Weights of a small class-conditioned image diffusion model: num experts 8.
Rows from block 4 of a small class-conditioned image diffusion model, named by matrix and row number. Rows with one number belong to one neuron. Each number is 200 + 30 x the weight over its row's rms, rounded and kept within 0 to 999. All counts start at 0. After the name is the row's rms in percent of the matrix's.
After each neuron's rows are labels from the 100 images, of 14848 (inputs lightly noised), where the neuron reaches its highest value: "responds to" is what is common among them. Only what is clearly more common there than usual is listed. The data: cartoon faces.
# fc1: MLP up (model.blocks.4.mlp.fc1.weight, 768x192), inputs 0-95
# fc2: MLP down (model.blocks.4.mlp.fc2.weight, 192x768, transposed), outputs 0-95

fc1.623,061,166,191,189,237,211,236,202,244,239,175,181,166,185,196,221,209,195,177,158,217,157,211,231,290,186,204,185,194,228,208,181,184,209,231,213,171,200,208,211,217,177,231,184,193,199,144,213,194,213,258,226,181,194,127,227,230,211,145,238,204,227,197,134,202,219,180,174,228,169,235,203,238,153,150,218,232,175,239,177,195,221,173,188,221,229,211,172,256,228,158,156,191,238,174,242,199
fc2.623,073,176,172,181,185,196,242,226,218,188,174,215,203,136,171,202,189,201,179,149,177,242,190,212,170,195,179,249,240,208,182,237,239,206,213,189,218,202,219,157,173,231,248,198,211,232,183,203,185,214,169,236,197,226,210,250,202,232,231,168,216,222,128,202,174,242,163,261,208,192,200,193,242,157,170,209,247,213,172,181,178,212,178,189,185,205,211,245,228,185,252,183,180,246,203,176,169
responds to: orange face

fc1.252,058,176,184,191,166,208,230,233,219,179,184,243,182,213,212,201,249,197,149,189,243,209,176,179,161,233,204,252,121,213,209,204,206,155,174,210,207,186,207,141,194,108,178,192,224,197,174,180,185,227,228,196,250,252,232,241,195,216,155,158,171,176,154,230,210,136,222,158,194,205,219,208,186,225,139,142,166,187,207,187,145,255,193,221,192,176,150,156,188,215,162,157,221,214,213,217,188
fc2.252,077,225,195,206,221,194,205,169,214,167,242,182,220,232,183,234,159,221,193,187,190,219,251,240,208,192,212,255,143,197,228,201,232,184,213,248,209,184,209,208,210,157,249,183,196,211,232,162,193,195,183,226,249,159,185,211,175,205,169,166,230,211,236,144,241,141,175,168,179,193,202,189,216,162,221,280,258,213,200,220,219,263,215,197,189,251,221,309,173,225,213,174,224,192,228,187,164
responds to: orange face

fc1.757,148,182,278,183,146,179,148,182,192,239,199,190,201,205,203,172,165,197,161,228,155,198,185,137,235,155,209,244,187,174,212,168,192,214,210,135,198,222,165,206,201,228,195,235,190,191,207,203,233,200,174,230,209,202,217,165,220,216,184,220,222,147,181,185,199,202,199,184,188,226,227,182,145,156,172,198,193,204,162,219,162,229,191,183,204,258,151,209,224,231,168,162,249,189,230,212,264
fc2.757,106,174,122,189,247,207,231,210,191,153,210,202,221,204,195,230,181,195,169,159,182,195,219,149,154,170,203,166,242,229,192,252,198,191,201,262,201,174,241,224,195,174,200,219,208,186,218,175,164,209,220,237,200,209,225,167,215,152,222,182,223,161,202,197,215,196,178,201,206,254,165,210,144,155,159,204,208,197,215,215,159,163,202,173,208,262,261,225,163,189,219,233,135,189,168,187,114
responds to: orange hair

fc1.367,149,157,212,227,189,215,193,214,205,199,217,188,215,180,145,149,189,150,175,192,158,208,232,185,163,156,202,241,164,168,191,144,154,212,235,202,191,248,148,172,180,132,242,127,186,198,212,164,227,232,235,168,227,211,170,164,156,173,177,226,177,215,219,214,197,253,197,264,214,179,182,131,162,217,238,258,236,209,203,182,231,201,163,219,181,196,201,151,249,222,182,204,199,231,211,194,175
fc2.367,120,160,173,217,204,176,210,175,191,203,229,195,219,200,235,243,185,157,168,181,154,181,241,188,240,159,190,143,217,215,206,234,240,177,167,184,179,140,240,192,215,266,227,143,203,205,209,226,179,246,161,159,158,222,159,182,162,242,212,179,194,213,223,203,196,133,192,131,172,188,217,249,160,240,240,266,244,206,199,196,224,211,161,221,189,216,183,142,150,174,221,176,199,227,193,193,228
responds to: blue face

fc1.355,125,197,145,180,139,178,187,209,188,214,173,208,206,173,157,155,209,238,237,171,166,211,191,202,196,237,216,152,234,190,154,245,196,221,196,167,184,179,165,226,171,226,210,240,216,190,243,176,198,173,232,182,186,167,189,181,157,210,171,265,254,210,200,207,202,174,188,157,206,253,251,195,202,221,204,234,191,149,194,198,228,247,195,187,158,163,192,161,152,228,235,169,215,173,192,237,217
fc2.355,114,207,250,186,250,222,207,180,210,194,182,223,212,161,242,245,210,236,240,230,162,203,202,209,198,255,175,242,161,209,249,140,193,168,201,226,184,222,242,232,226,164,207,240,211,205,240,230,200,179,153,193,198,170,195,181,163,187,200,121,264,228,210,197,200,210,177,243,193,264,142,203,207,214,216,237,203,158,199,201,223,152,185,183,159,177,195,174,231,171,161,222,178,167,206,177,176
responds to: blue face

fc1.435,061,225,195,165,159,135,206,207,230,190,197,268,218,175,198,174,208,244,163,177,230,131,198,178,171,193,230,191,161,189,223,172,186,215,244,187,209,161,208,178,206,180,211,161,214,228,176,198,151,214,186,248,211,231,223,127,223,201,173,194,190,223,189,209,228,176,229,224,175,241,206,236,241,154,183,151,107,196,172,229,174,195,151,225,171,214,181,172,179,208,164,217,231,207,192,243,171
fc2.435,086,157,178,196,189,108,180,200,238,198,202,154,174,197,180,186,218,162,219,211,162,181,171,231,135,215,223,193,192,212,213,161,224,192,231,158,214,199,193,234,213,235,204,230,208,175,206,187,188,209,241,178,223,160,197,258,181,242,220,197,191,160,209,167,222,151,219,208,220,185,235,241,158,238,209,246,242,229,184,200,203,221,193,207,196,186,235,181,177,235,226,195,235,169,262,250,145
responds to: orange face

fc1.286,115,133,217,229,213,151,244,178,223,210,240,204,192,243,230,190,216,170,223,227,153,227,234,227,139,149,175,215,204,173,214,178,239,191,188,191,209,189,202,224,179,245,188,216,168,179,248,205,233,203,252,157,243,180,206,147,229,165,180,219,237,187,279,240,202,168,209,239,198,173,211,178,189,220,197,210,155,245,140,222,165,201,183,242,199,153,239,197,195,205,194,200,210,215,210,187,205
fc2.286,114,155,166,219,187,242,165,215,170,190,253,216,170,244,153,214,210,181,231,168,167,175,235,236,253,126,206,184,205,234,208,189,171,209,213,203,188,229,192,220,245,176,206,184,217,172,240,186,161,206,150,171,150,164,215,159,240,195,200,159,233,195,276,232,201,224,194,177,223,182,185,218,161,202,203,200,161,239,252,230,173,190,171,241,209,162,146,186,195,203,206,221,183,205,157,217,183
responds to: blue face; beard; orange hair